A small sound classifier, trained from scratch.
Training: adamw at rate 0.0049, 13300 steps, batches of 384, held-out accuracy 99%.
Rows from block 5, named by matrix and row number. Rows with one number belong to one channel. Each number is 500 + 25 x the weight over its row's rms, rounded and kept within 0 to 999. All counts start at 0. Numbers have three digits each. After the name is the row's rms in percent of the matrix's.
# convs0: first width-9 conv (model.blocks.5.convs.0.weight, 112x112x9), inputs 56-62, a 9 kernel for each
# convs1: second width-9 conv (model.blocks.5.convs.1.weight, 112x112x9, transposed), outputs 56-62, a 9 kernel for each
convs0.7 101:466475477467469476488496501509511514518513505512526535505501491484494506515525544493471471484490494495495501440422430448470493513529543452467491510512508502491473518483455440432442458464447
convs1.7 125:518524532535530515500493497464460465470481490509533548510521529527517516525534535504508511510502491477480483570580585579569557550543539443433426423423425431447468548564578594601601587562536
convs0.8 097:563541519500492488495514536478481482483487489489475456516523530534539536525510501524514512513510509507505512479477473484488480480481460479485484474471475484491495509505513516517507505505508
convs1.8 095:612578543513490466455450451523531530518504492491499508415425433444461482503516526501503506506506507505508510406424434445451456458464466451456455456458462464470469467468469473474475478476481
convs0.9 094:515501486479478474476485498519523519507496501516526520497492494496494492483475470509503500493483478485496511511515516521524530529530533513495486487492501503498502539519505490479476471466460
convs1.9 097:530525513500490488483484488576552534515500489482485493536524511497491486485488491511499495490492495500506511532527521520518513517523524470468467470476486495502511540533523514510507509509509
convs0.10 101:505502500497490474455447457512498490492498504511510511527516496481483492489484480526516513506506507498483476529517497486480470458444447470475494506512509506500491491474467462460464477491507
convs1.10 094:474469451441439460488511525506496492497496487473469485496479472475485496514522530504505502498494487483488487525529531527517506488481482513517523526528527521513507500509513518513510501499496
convs0.11 099:534513489471461449444458492498511522515499493492499512510518537536533523517522530490494495490480487523558575511506498495491484482494517511503499493496498496493489465467487496496494500499502
convs1.11 098:526511497491488482478475477523532540536526516509517525484482472459451457460453445537532518504490488494499499488489489483479481481499511494506512517526536539539535520512505492481477484492498
convs0.12 100:477463462468479488486489497437452475493500490490505508500508515507504499499504518569566542492463462479499515466468472486488482492499496495495488486486488490493502478489500506501499491475459
convs1.12 102:484496510517521520507494488523529501466460481493494492513523529528519519529528514492490478460459465472481486473458451459472482490503516485490498515532545546543527508506503492479477476483486
convs0.13 104:513516518515516511492468452531535534524502486472461460490489495495497511519516501482487492493491491488493492481489499507509517518522524501499493487477477482494505500503497484476476490507524
convs1.13 089:522521518512511515509508518508482454442447460477484485501524531529519508487466445505515529530530527527518506450453458470479494503512515442450452463484508527535536492491481474458453443437433
convs0.14 098:504514532545557560550531510538536530530525517507501487514528537532518513514516517522523524513498492491493494491494498496492501503494493486489493499507513516522531481493510522518513505504509
convs1.14 098:528533531526527518510513517511509515520511498484481492470483497513527528514498487530530524514512512512515517473470471479486481477465456412400389376400417438443448491490486490488490487488489
convs0.15 093:526545558570574565536497457520508494473451444448459482519487468468489516526512481529524508485472493519525516500505507508505513520507478490486482481492498489483480533520519522518507494477472
convs1.15 098:413439467481495509512506507524523516512496476452435434498499498501505499486476480532530520504493490492494496545525506492488493504505500550549539519504489480473478501501498497491497514516524
convs0.16 096:539536527513501492490496511480481484485487491492494489507505501498488475470474482541536523508499495489489488504497492494486472455448449482474476482491501507505500483469460457467481498500500
convs1.16 089:469468463460462467481496512499502501500497492498503502500489476472481493505518518508504503497492486485491494559551543532518501482477473497495494491488482478477478522526525522516512512509510
convs0.17 097:551565577580576560544529523479474478486505521531540542505502508513502502511524518548545547544536527521517516476475479486489467474491499522531535530523514508499494589578554536520506500496495
convs1.17 092:536522509498497499499493478511509508509518532544545544507521533536531524518518514488489496506505509518522523503497499502499503506508511499507513518532542546542536503500501497490497506512514
convs0.18 099:530534525520520506496496494464474497506522541546539533492497513513513514524522493525520522528520500480473496489484488507515510503493509513506497485477477489506516540527501494488476466460462
convs1.18 104:522517520519510494472455445540529521515510510507493481528527521506491488495503504519530534538526508487481492546540527512501501511522537499485476485500519531541542530529522518511517520514502
convs0.19 099:497481469473489512524535539526503492478454448472500520506502507519530526512504510482481487493505517528534527508500496504508501483469450484491491499511516514504498483500496490496498492491493
convs1.19 093:464472480488482479474475489506511528533517494475483518479484494490495513533547564508506519529525515502495486498498495489488486489488487501494501503495488470462447515507495490492495505511525
convs0.20 095:476472478490502510501487469399420438456472483485491506480480487491494489498524537530524507492477486503517520493482472472484483481485496523516510507508510518529540475489495501510515513514517
convs1.20 091:539533524512499489481472476546535511492490488501516528510506497488487495507517520498493482463446441441458477511515519515513514512512511482481482490497500501504509503501506511514521527528530
convs0.21 101:507514508497485485496498506511501490466454460477491492531519504485469461471474469520524521526529532532535538472476476484492490481479481511509506506506504501500500497488480478477472461456469
convs1.21 100:525533535525515509504502500510494486491495498505520528515509500491493505525535544473483494494486481502532565517515509500490479466459460510511516518517514505500496483471462461466472477479484
convs0.22 100:489490502517527522519513500476487502516528522511517533496509508514520521521520518460476482485491494496510529508519515510524538534524511453468477485491495494495490467473465453459475491510524
convs1.22 094:443459483508528527514495486530539538520500481478482490490497495489476469465459455453452464484506523531541536456462467476486504510512504468470471464466465465468474495480456445441454479507529
convs0.23 099:521521525525513499500498503427447476506522526521519519488507512514519518515511502482494504506496495500497487535540534511486479487500509502504505504502501508516522542541536528509501498489488
convs1.23 104:510520518517511497477464459524516515516523520504494498503517513503498503518530530492470450433432446468487499493490491492496503510504492460471486504514526536541541546541542539535521509497485
convs0.24 099:496507516507500503519513495477482477453440454478485475510494467455474508526531528497483479499534553539501482459474502513514512502477446484489499509509503499486478482506511506500498504502504
convs1.24 103:485488493508512506490475489506494458442453461482499521546572573548515491495498492495501522528514484481495525519512514519523515494459463460475485500506516512506491521508503500506504498492481
convs0.25 105:472472469478489513529531540459464470477492504514521524522505483473469480503520526482466464474482501520535541518521511499494509530533522509509498490496508514518519494481479479480481490505515
convs1.25 102:533542550544535540547548551526485450448477501509507507550541526510487480489498504477481486486482482480480488500500493492502521538543543494494498496494494494493487498502502506504508511508508
convs0.26 104:440446467496511504507523532527520508505506497489495516471475478477481478472491502489468456466471485502513507464488505511517522528532532503506506507505503507520520523511505500507510504505497
convs1.26 094:505512523528524518518517515516518519519521527508486485514475443445488528534509485521527523515518528529517512483472457456464484502506506533531534525529529526518509459463454459468478481493499
convs0.27 103:538539538524509501494488495541523527531515498478458464513523539543523505510510502483490493501501484483494489521510504498482462469485492480481482487494493486477464489488497506511509502501497
convs1.27 103:573562547534523505481476491488484500530537515482474497530514495477466475496510507480475477479487499507505490504506506505504496480473471472489497508509507504509511513517525533534537535536535
convs0.28 103:493508503491475464471489508499501510501473466478500520525524512480449453463460457497478470475495516521512509503488485492495496490483474487494491491498503508512505483496505516516505494490494
convs1.28 096:532535535537535536536530524510512502484482489505518523545525508495490505520529518485489486474463452464479498525530530526511497481481484504500505509510510510514519464481489501503502492477462
convs0.29 107:452462471480507526540551550514523524509506506504494487478457431441475512528533552493479487495507521533543559486486492492505501497492490501498498491483481497513517491481492503510508516513511
convs1.29 094:500501506510513512509506505535516493467456464482494514495479471473479485495515520485492517529536530513502493508510504505514532547549538515522520506493490492498509501502504505503502501502507
convs0.30 098:460458458478519540555559558491483486494495485481476468484481494489505515521525533462456453463476486493512533487494509524535529518521524460476478469470482500516517471473482497508512513499504
convs1.30 102:467476484486491493484464448484486502514518512501502511427443466479492513526527521474480485482485490497500506544556553539518518516513516497485478466467465453443448472486490497494500505506512
convs0.31 100:437450469500509515523507486479486485480485497506513521495493484464457452447474494517494472473491501504499479461474502523524504483490500494485485494497496500502495427453466466461456458467468
convs1.31 110:489485491504509512516519522473479485493508524521502494509522520506493482489513535472471464447433436469502536511508509508517520506489475511507506499496487482473473514508501499497499499500498
convs0.32 101:496507515522515517521522513518515499510515516512509508479494517528510492482474471496510504488481485492497497534514487478485500506490478485493498494492491490493493488502500494482483490499490
convs1.32 097:483500514518514500475460461497490493509532539518493497509512509507492475466485501479483477470477491507504497528524511501503515524516504478490500503504508508506499541524510514526540534523518
convs0.33 095:510520517510514524518500460495502507508512507503508508508506501486473473488494488533531526514494480479481486480491502515520531539541550514510500484476474472476482480481497502493476473473485
convs1.33 094:480489495506519533546556557502495496497496491487483481517525529526511483448429425498497491481481489492495489518520510496478471467468461439434438449471494508518524517516504497485480474469467
convs0.34 101:520510502499488478479479474448456458454454466481492497534527520491459455466466446500484475485509531534519508475484510523525512491486499514500490485487498517528532507510504496485496519525509
convs1.34 102:510515525533525521515509500520490452430434440463488502510497478464470492512519515471473482492491494505521539489491499502501492485481488494495493502504503502496493493487484482489495509513516
convs0.35 105:494492492492493491506519528497484475467463475488493493535538526507495491509530556518516513513516517513507508478489508512509498484469464522511502499502505504505502509509510508506519533536536
convs1.35 099:549543545547547529511491476519527537542537523516516513464447447472496507500494477537523506498487476460455453524511504495487474466471477514501501502501503508516520529531517512502506522531541
convs0.36 098:534531514495489487489497505470493509514511501488489483515505497507523533538536515520516501483485493501501493517497462439470496511506492506502492496505506499492486498488470478497505501502503
convs1.36 096:526522527522513493482491502453473505517507501511522525512504510506498493500508512437439447459467473478478475519513507504502507509505499489493498509511504503502514492492491490502520535535529
convs0.37 102:485487492506520509500472459518507493500510508517521523493502510506503506514531523462455472502514508498494497487484488498505492498518526480494505510508490490500499511515503498493491488488494
convs1.37 100:459493516524520511503493482508530551554534510498510525504517527523501479464460457450452465481497503501500484473467474491508529528521508502497497490497496494492482465466470478495508519517518
convs0.38 106:512510506499496500507512513526519518515512498490493502517520495461461477489495498483499502481433398410436440528531529515492486489504516485488497496496494492491487526512501501514520519516520
convs1.38 102:501511516517512511508507504533507491494503510515513522485460436418422445477499508456452449455469495521536538480486495501508501491481483478482486486492498502505508505492485487490487484480475
convs0.39 100:437461488518552578600603586521520508507514513494477478485478460462483510545566553443439445458467483501511509524513502501505506510515522408431461483500509514513512492472456463488505515521515
convs1.39 094:438425422433454475501520536537535532514495490496501506403416431441449470489514534442422433451467464446431430484486476469479490491480480478497510516512512512512518520527520520512511508497487
convs0.40 102:414437466487506511508507495545526507500501510516517514502493483475490497511519528495507512504493479488494495505521528527516498482461463496500499497499498490481480464483504516512496495499514
convs1.40 101:440439445457483498509510508517502501508512505497489492461476485488487492499498504499512518524521523520522524486477478481477479474471472491459418397393397410425445473471464459458456456454456
convs0.41 098:480478481493495500507522521501496488477484490493515529508520539538540525483453437482477466460458464491514515515516496480488495490483495510499491503515510500489484491493504524538529497482498
convs1.41 104:475489499498499501510506492483474478492494484479493529501508509519533537512479457531524498476460454456474494513504490500519529520497472482480493504499495492487481478480492513526535523513489
convs0.42 099:521508501488471475470469488484511520506484475490510538446462454426416424434453460483484496509521511502494495450454474489503513522530542512500493498508509505500495551520485470482500494491487
convs1.42 124:511507511514518522523522519537548552542528511494474466515514508496483474472480478505504502496486476466474492455472489506519528528525515491505509512513512515518517493493493496498503511514512
convs0.43 105:546530513497487494510524530515492486495500509514506494480497502508515520520515524517513519523524522516516524476486504515519520523525530491485487494500501489479479512505494490487480483488496
convs1.43 103:567548530516510505502498493524507509519529528520499487530536535531523513503487471549545546547548539526517518523520519516511506499499504467456455455464471474478481541544544537525518509503495
convs0.44 102:509516518521522524526526525473485501508503502493492489501514534546550524505525558494494506510503498495501512505494492486484472469479499499491486486492491490496502506521533533515497484480485
convs1.44 092:458477496500501506509505496530508497490495505513514506558535515498492481479471459524510499487476473489507525503500500495492498509520530513519516514500489480479480532525521510503499496494499
convs0.45 103:552538521511511508512523529468461475503526537533512475474468481486492496497493495518518516512506498487477477516509506512516524521514502482496510520521515512514514504509517528523516508511515
convs1.45 097:481482487502518523525515505526520517526527523516523539501491497510525536539530531471461461480505521529528525531520514506506506509508510477487495511518526519518516526519518511509503499495487
convs0.46 103:534506485477482498514520517509492487485493507515507490516520532542536500471463469488494500505507504498482465545498449441455466468452450506496492494496501508515514491485484480485496508520529
convs1.46 092:508526543545549541528519515516522526524499483487497506480476483485498512526525518479488497498490477466470492479477479474469462472489505481481479483485479472474470483490495498505513520515511
convs0.47 100:525544558554539524514503496481494505515527544577578562453457478532555550536525519466475487504515517516516515510517518519525531519506499489503513515509500493491485496496500501503501500496491
convs1.47 104:500498493489487480473478494486462429427452467472473477480475482495511514509496468496507518522513506498494492490489495501505497478471481471487500511523525525524519503508526539532522509503491
convs0.48 100:493512510489477490497499497489483485492495503503493470469471492505489459446458444521512499490486486481473469490467450444460487490499511507500493499505509513512513511517527530514499490488495
convs1.48 099:510527549570581570550521495530513497480479481486506526538536523513508506501502499450452461467470474492513536475474478485502512513520522484487494497500502499498496487489494496499506512512516
convs0.49 099:505483467455452470498529542524520518523518506492494511512507511499480491485469464464455454450444433426420416493517534529517501502499489493494490487490502513515513514512517524530542542533528
convs1.49 100:537542544539539538537534516531530520505498494498499500476463462466486510533552549469484495496489481471469468510508501493481463445428426489493502505511520527530535469470478491503513516509502
convs0.50 094:471479482474484495499493490490465460468465470468475500501498504502497493501509509526535530517515512509508516500480471471477479481494491505502507517520516507504515507496510523519517503487484
convs1.50 117:500510523536539533514491472509511503486483482489498503534528522508496486477476478512513508505501504514524533551542537537540536517491481509504500504504507507503503453461474489498504510512509
convs0.51 095:443446458475499508506501500513507499498491488487488483492484478479485498503496485518504494491491492496500508513507502502505502494484476517512515512507505495488483503492494491487491499497478
convs1.51 097:484484484476473475482482482510494492490481470466470487542527523516514505495487479524513505499504507512519522543534526518513506504502506539538533529523518510502498546537526520511505505509515
convs0.52 104:518506497491496495500497485533519500491486482475458432513503504507500495490487481484479478478476471470470464491494499504505503501493483495502501492485482483481475489488491498503504511518520
convs1.52 098:492495493493495493491487487519518512505499491490486486485488492492493494496495492511517518519520521520520524474471471471474478480478476434438440444448445443435427484479473468464462464463461
convs0.53 095:467471471489514532543553563522508500494488479474477494506513524519510511525524523480482489496501504510518519535522521520508501496485454483482486493496501503505509480486497500488488496504507
convs1.53 090:494495499503499499491494504467474490507506488475482513483496513512507509510520540508501503514517510506501498510513514510500491488483474511508512516514506498488480510501489481478483488497506
convs0.54 104:538530519498482477490502514535512511508503494479482490505530532503476483511516486500511519508487470469470450483498514511491481481481473486494505508515515500486480499487497515529523530535528
convs1.54 096:518501493491494495498502514526526530532530516506502503508509504498497506499494483516521521518515506502501499499495499501499496494493488414383377385408414428444450498490487484484485489495493
convs0.55 102:500502498500504491482483495500506512518496466454457473492502513527532527520535543510512514513518525526521517519523527524539547532505486493498517523520513508509508474484491493494493490493508
convs1.55 108:516510502497493490492494488510503486473468487511528541517506492482477478481485489499497499491469467471477479539528517516516519513503501497497497500497498497497493519514506502498496494493495
convs0.56 102:521518514504479451447463473455479502520532541522509516529520498490492495491480472478482482474460447447462480516517500487496519521514508486485487498511509511508499495488473482492496488493503
convs1.56 101:512516516507498491490486487510490472446449475497515515513508500492490489488493495416420438464473474479479486456471482487487482489493496508516516520517521520523522458474484491502510518513515
convs0.57 101:477480482483489495499507514452463467474475487500513520492488494505514515520528526517516512504492478476481492515518513513512505494491496503491490489489490498498502492496498497495489488484478
convs1.57 095:452454454460465481499514524523513511514520518514506496526515499486481483488490498471471479489494497495491486587587575560543528518512505513523525528519512503498485537540539531526517507502500
convs0.58 101:511523539552551546525504486474486495484475472470462466521528532530514498507519526501489484484485494495492496513505512520508499506505493506506510509506497488484490495473456452460489504496494
convs1.58 095:508505507507507512519523533479496507503496494514533549526521518525525522508488464515531535521504489475473484517502490485477478481480479477473484495505511519523518529524520522513502494492503
convs0.59 096:463498523533532533529513494489501517530528515498490491522512503492495497507505506521533533520507497496498501527522511508500491488489488467479491505503495500508507450457469478475470476483499
convs1.59 101:503511522525522517511510509464471480497521537539534541533536533523505486469463471535535536522508501504516520504520534546544535517507493497478468477489494492486476552549538517503487473468463
convs0.60 099:472472465465486505510498486463468485499487465475491492492492487485509530534515497527528522518521527517499491471459451459475482477480497520502497498506502500503505475482495509520525520516533
convs1.60 113:492489486485486496513524522442475484481482499518532529496492478482498509514505501470465475498517524522519526522530537545539508484477474495510524535538533510492499504507503498493480458445439
convs0.61 101:483477465459453458466468483446435422422428449467492500508502504523545556550546549481483489501514518518520534499499499503507504501494489473481485488489492495502503521514506507509506504504501
convs1.61 103:504495508522532539533527517547572574562530489454463488462458467479496515522525524476484500507512509490461438508504502502488477467464473465472481492511508510509513547527504488482487488494490
convs0.62 097:485514540548530496452416416552544531525539533526523516522531532521499491508528524499510513515499469462478508484482486485482490517515497498504515518513504498497497506493484488495489482485496
convs1.62 098:473465480502523539540535517535532520514518522526523523507517521527524524519508500537533519509505520527526524501500502503504503505502492523520517510506500501512514497490479472467471482487500
convs0.63 099:502500504519523524524510509446457486523542537522521513519505491493498497499505486529538538521486458457468479544535516498488486486490475510503496488482482493504518485460452457459476497507524
convs1.63 100:517501490483487497514527535508505507516521532543543547540534536538524504494509522507515509502507503502493496523535533519509506501497493477476468463453461467486498546540529529518513513506509
convs0.64 094:474478477480492500517535541483476479485503491483482490479503509502502514531532529485472469480486488503514525459468488505507506506516523470476480485480481497512510454467485513518508498501503
convs1.64 094:470475466469475489494483473536533533530526520514506512483487478467450446449456461495502503500497500504510505478478486489478468464470474486480476470475476476479486452460468471472475483484493
convs0.65 102:531517501497507512534551562517506502498495498505513501532504486484490503509497480495495489489495494496488479524520500491480478478486501502507505506504490483470460476481492509518521522532556
convs1.65 096:527524513501497492494495500517509508513513510510507511481500511513512514516511499515519522525525522513510508505510506503502501507512518490471446426406386377376380474475463459465470477478480
convs0.66 099:543531509477472490513528532436447458443429439472490476495460452464495520511503503532492468493521538548534522511466456466466456459476480498505510515520520520505483492493482476475476482499506
convs1.66 105:510511518519509491471466485491485482482477481498506523534521515517513500497494494501521525533535535525508492482468469479481477466475491544538540526525516514508515479483470458457472485493491
convs0.67 102:521507495486487500524548553510528531522506489476473472503503508519521513518524522518517514503488476475491505498508513507500493479471473504502500499493493491490489511514519517518520513502492
convs1.67 096:508516515512507505508515526539532520506500497504510511536541536528519511508511517519511503490482487497503497513515517518525520516513509485476467464461460463467467472451447464491517536544551
convs0.68 102:488475461456453456450457472429421425443452464473477488529514509514518522505477447490498502507498482473464456457475471456454469482482483535537527517503495492506526481471472475480487487488486
convs1.68 100:535543552550541529512499494513510509512513501486493509519502486477475478473471474447442441435444455471492499504491483476475475474481496532534531533534538538529519465459458461463463466471485
convs0.69 101:536524511503494484474475487547543536529532530526517502462463472496517516503493500526521514509501494489490492486496501507504496487482486493490486488492496497496493511511510502489490501510519
convs1.69 094:496497491489489497507513513529509500499501504498486467471477484495500499494494497502498495490491494496491492540530518512501492485475465496501507508503498490483484497500501511516523520518514
convs0.70 102:498485477468469478475485489527526536534510486480481487502487470467479492502499516495494502508522522504487479506497486491499493480486504502508508505502503502496488478457471508517516515509509
convs1.70 091:531525515502485465468496510490514522511486473472474479452448441451477504533545542468434427460491498502502498503491485482481495499496483485498503516512497481482482476479495517549561560544537
convs0.71 100:495494496490497501519531536461475506504495482473459468534537534516502506511509498489488483469452454476504508521509503494471463478500516505495491488495504503502501478468480492508525525526516
convs1.71 116:533530525528537531510480456527491457457479489485479482499497490491503528527512501509498482486496489482476469491496501510514519512515519498502512511509504496487480462472480495502508512518518
convs0.72 102:501515521515521505497499504557541536529501469454455449460460467471473483475446411520517508499491490497507517541537531514498490498506511492496507509502500505510516442460490516524509499506521
convs1.72 106:477496522536546535515501492534533539551552546521500494482472466467464460445440447508519534542545548548548537458454455463475486491499507459444440444455457463470480460459460466470478481481483
convs0.73 099:420446470503527511495488483524510499507513493474462445499521515500478477489495499423416430459483498506512513539536531520519522522532542488481479476482487498499488467488506516505486494498509
convs1.73 100:452467479493505499493493494526519505492478480490491502459470479480480475465452440507522537538535526517508506454460458457471481480474463462479486505517526539534516456444439441445458455447447
convs0.74 098:496496502512519516507497497474488497492477475473477478522506493499501497504505486514506502496496496496490483507487469480491497502504491539520502497499499499499496486496507517519505482453436
convs1.74 109:518526543548537519495469467485475473488500493494509525527533525500483478494508517513509503491493498516526530523531538542530497448436448506500498499495489481485502480496504514521532541532517
convs0.75 104:472476486492488489496504503490486483492500499491478467465461452465480458432412397470467467478480486493500503487515517504501498515530532476472481485494503503498489500500488480491503509512509
convs1.75 098:522528536543540537529528527543512481470477498515528519504523519496477468473484507476487492498499501507521533478472464446433436442445454483489483481466463458457460458441436451474486493488490
convs0.76 106:433453475491500515530537545519522520519524516516512512452432425470492490495500496472477464453470497523535538494499491481476469463468475501503500490481483494498494480487492500506509504496477
convs1.76 096:513518521523523520516509505526506494492491492502510519436431438463486492500509523506525545540523515514519518512503489473469471480473467529520516512512518518510506478475466461452440429425430
convs0.77 094:538540548556560556553555551495505521527526520514512516483481470459468475468439423492503501492478479498508506526525510497485476478474452493503512513511508506502493485481493510519517517519512
convs1.77 099:449456476501511512506499499463472485496498509523541557500530551550526501475462461485485480483492501509510512512511513519514508514519523498497507506508498486466463495508507506500500491493502
convs0.78 093:558554541532511479469471483525519516494475474478479472471475492503511505488472466505508497474464455452445442485480467467481500508514514485497508503498492494497484523531530522506501499514542
convs1.78 102:478471466467473475485503528490483481482484482486485489467474478479484493499501495495504512512507502502500500493490485477476479486489484444425414414415411402395390465457453453449452454457466
convs0.79 100:496499492495490487490495501515504497494492497503516525472440417427465480484479475512516508498490478468462471512522519522534535526506486535528522516511500495485476514522518508507509516522520
convs1.79 094:525517503496496506512514507525489470472491510528525519517486476475467457451443443486469463465469480498513511555547530519512511503492474501504512510506502499504513477483487497507517516509499
convs0.80 103:468466470481494504519534551507487478468459463472473473514512497482478477477486496514513513506495480467463455507516517510506507513513513502496495501505502503511523516514512510517517498488491
convs1.80 101:496478467468483500517527526500501520545565571559548540538523505488486482475476475500502500498491480475478486550531513504499490487489501541532519506503501499500498493493492492492498500505510
convs0.81 102:500496502515530545545527510472455447466478482485483467496507516514494458433429442490504520529526507487489500523512507504506496466440435512501494487484494508523536475471489504507509510504502
convs1.81 102:492492482463462481504522535519535539532510488473479505516502491475467469495519531447447451467480490498508510527517521526525513498496501534530533524519506505504506532509494484467467477498509
convs0.82 097:515518519521520509502498505523506501491494503515525549484486486495505513520521511477472476489494495490493491508506500508509508509503492503503499497505513505489472481486488487484478465456446
convs1.82 102:495503514517511514514522528511507502496489489491491494486490496501502504502497496516516513505500485473474477536524513507500494486475460527536527513492477469465465505507508505507514530546550
convs0.83 101:487485484480477480485490498507482463454446445458468483501495490497495487500526535561548510483479469454449456518516507506506508489472485482475483496504505509511505486491489489502511500492493
convs1.83 098:508520537536521499490494485476459477490485481474494519527516500505494490479481492491481474466478492500501514494504528543532500473460458524520523524522517507513521498499494490482478476470462
convs0.84 103:566559532497460439453473502507506511515510489461460470523508512520516499497516528486476459454470502522515494506476429420480513496483492509509508514508506505508508500502498504511511508505506
convs1.84 099:522520506488477475481495501485482484479478489504521525501504507516520524528530535471489520541520492464474482512520521522523501490481480486502507509507503501499489499497509525543537524512516
convs0.85 100:528532532520500479455439441485485490495500514538552566525506485489506513505479450519514498485500515518503494511504489495514528528511493498491489490497502503502501493492493497509519517505501
convs1.85 094:559519487471472487500505510451460471479487490477464478477476489499508504497487467528530526506490476472473482511517517510492482480491501516515510498497498498502508490502501497492495503500497
convs0.86 101:472467490532569573568563557522506495505525526524516516495498503511500485500533548487502527538535527524523517478481496503506504509512503467476494499501501497492493445441470496512500488482484
convs1.86 096:489511515512499486479461446456485518532534512491483483472477479492502501486490508516518510502511524527531533494488482490510521528531535495498499496503497479470478508506510523526523512499488
convs0.87 101:502495492492492493501510509513523525519508514508502505474477472465474490496497497472478484497514526530526516505517518499493488479478477519523523521517511510499476505510510504519537528512520
convs1.87 104:525516505494486490499508513491487496502505510519522527502522533544555553547537537522529533535526511509508526504511517516509502495495496447423410411417430422424418529526520517511509502492479
convs0.88 092:462476492510522533539537529448431428440461479488496508474476483495511518524531532506502497497502507507505509461473482487491493493495494470478487494495492493489481481482491495506513514508505
convs1.88 085:523508496491489490483478464521526529533538537541545551485492496494492498501508510489488492499509516520519522473488494494495502503503503476477478484497511520523523497494488485483493496503507
convs0.89 100:527530536529525516504488474515515510508505503501499493537533530519515516513505491524511498492495495504509514493489489485486490503517522501516521512503497492485481526525520502496491488481483
convs1.89 094:515495474465468476479489503526487467458466482496503507497492497508511502484463443509494479467472473477482492489496502512515519528540550497496496494490479464453452511519528523511499492489485
convs0.90 103:486489488490504530532523516478508531536525522527523529492491481488519532507501508490494498511520517511502493470482496509524529514485456486488494493493489495496492514486472471481478472464460
convs1.90 103:544538517491476478492516520470468459463479509534539526507505504509506496477467455481503514523524518519526531483500512518509493497518543462472481488486488484490489522523526522523516518509493
convs0.91 100:489491499494483465469488502505491486481486490473470504509493479482465496541550555502491487469448431423427451493518524518515504501491482501508511512512516515516516487496491485499521535544543
convs1.91 104:483495510524533531515499495488457453464480473458462493533537533526511506492467455491456432397377374395410424495502497495495491486484489509504502502503507507516520477480492495507512512513510
convs0.92 104:442445462482509508515510509560540526516517510496469456472487475474495502499501513467451458464470480497500503487489498509511513508500499477488489493500507504497490470486489489489497517534542
convs1.92 098:480464447437445453465480495516522519514510509513517520447455460465478496508516516493496499502501502505512524528525505497489492490485479496495490484475468453435436470475471471470478481476466
convs0.93 102:522526526522521519517514503485502520526526511495491491504510517526524519515498491490495497502508514517517521505520520498484490515528521515509504494493498503501499519519518513510508507502506
convs1.93 095:515508498486477466456449456569531502488483486488488485524523520522513493473459464528511500497500503495487477518516508493491496510518517473480494511521523523519524535520505496501511517514506
convs0.94 099:536535524512494494493489471483479488496506529539540530515525526501481474462458481524514505488486499524531527502497491487487487491493500534521500501506512514510500545525518526527510491478485
convs1.94 100:504511508504508517525528525477448438444463486495493497490490478472485505513518524519528538529518517530543544508518516511498497498492492545531516496491487490496501482485500524534538526514507
convs0.95 099:527510505510521527515499503512528520508500503505519522482482467470472481487470484495490491488490488488482480491509513516512509505501506520512498484478492501505496537542532519507501509510499
convs1.95 109:490491501512512511510511514533528506477449458488491480507498488485483488494503504499491500512515504488481483510502495488478478488504510501510506501499504511518524497497497500501499501499495
convs0.96 103:505513497476480502509513514461462468478482481487481463527496485490508507500493485508509515522516481448434454518513499496508500490494502507502504514513512509508515493476454461480500515522528
convs1.96 099:542538523509500495492501510411446481495486471479499521451424443484501498503508513479435413423449483504490472503496494497503503490484479503512520525515518527538540505504511530550555534518506
convs0.97 099:534536544548550548531514498497507502494484472469468470509487471479490491485478489543530503471467484503509512521523520513511510500488479495496498503511515516508494493492499503503501488471464
convs1.97 097:461474484506520526519503492504492499515527525520517527504513513506503498492492508494474464457468493517530534535523509504505513518515506511513507496486483473469465536534535529532537543545547
convs0.98 096:473469478496516523527519513483497508499482481482477471508496495496499506505504504508502496489482480480485487514511506505506494479481494529516503488486492500501499552544529516509509513510492
convs1.98 095:474477487496505516526532542564536527525523520515513516504512509512509506505510518485479474475476478481478479583572547531517514518521529498502495493486484485490491566550537523519522524518512
convs0.99 102:576571556534511501500505517422450480505513510509508511522503482474472450423409419544523511505503506514516521496487478482494494489489486519507497492495495495492497523522524518510508509502498
convs1.99 100:555540528524523518508502501502492481460445459493518525534503468446438450471482478482490498496497498494478478519525520516512509502497487512502503509517518522523522485477473478485490486476465
convs0.100 096:471468464469477477483482471520520520513508501495490496483488481475501535541522501487482479473469480496511521491495492476460453464478480478474477489508522529531538473470491510527533532535541
convs1.100 092:537528508497490494505519526502480465469487493486478487469489503521531538539534529489485478466463486509521512516521527530528521509494486476479485487486500504513502464474485498505508513521538
convs0.101 095:518507500497496495505511515483486502515517520513503499508507494483476474479488506504506506503504499501509512434467484481487496496504524486491497495494495507511511550547541533536523507492487
convs1.101 119:508505500489476475478486496534502455454473480483487497510518525524518513500479452526520512502499500498493492491496502508516523521521514488492495498500502500496494507503499496490484478469459
convs0.102 100:421440468495512520513505502478467469484503510515521520490489495501517527537535509479480478484498510516518514552536509504512517518517516479475480492505504505498483474478480486495498495499498
convs1.102 096:489494500505500487480489497510520512503489488496503512536519508495487483483478473489493501500498486469468478476489504524536537532541555482481480473467470468474476508510508516521524527523514
convs0.103 101:505510518508503499496500480498494508540557573570561558434478492490497517520526542484490498514530535526505487528518514500496494480473478507523524512494484488488493467499524517494476465462476
convs1.103 101:500508514522517501491494496453441442465481477466483520509509502498498508521535533464465480488497507518523528513519527520520521518506502497502508508505498495491488481478479481483481485489496
convs0.104 101:511499489484490482471476476463481495513534528511504504434478515530530525517512518520528527517502495497503508532524515523534532524512509510503506511509506502498501509503495482468454448454460
convs1.104 107:485478469458465484496508510493474469486509521525523498497479468464481502510509495506507507506508509508503481526518511507503494500506519490492496496503507520523519519507498489480476477481483
convs0.105 101:477485489492494502507496493538541525498462425396415457556530506508517512486444430490495488486501522540544537495506501504502508510500495507505496490489500518535542489494484483501518514501497
convs1.105 107:506518523518517521528523514538520482423383410468503503546527501482485516535538539480475471461446447461495498524524526528520519515510513497506511511501497487490489472478491504521532536534539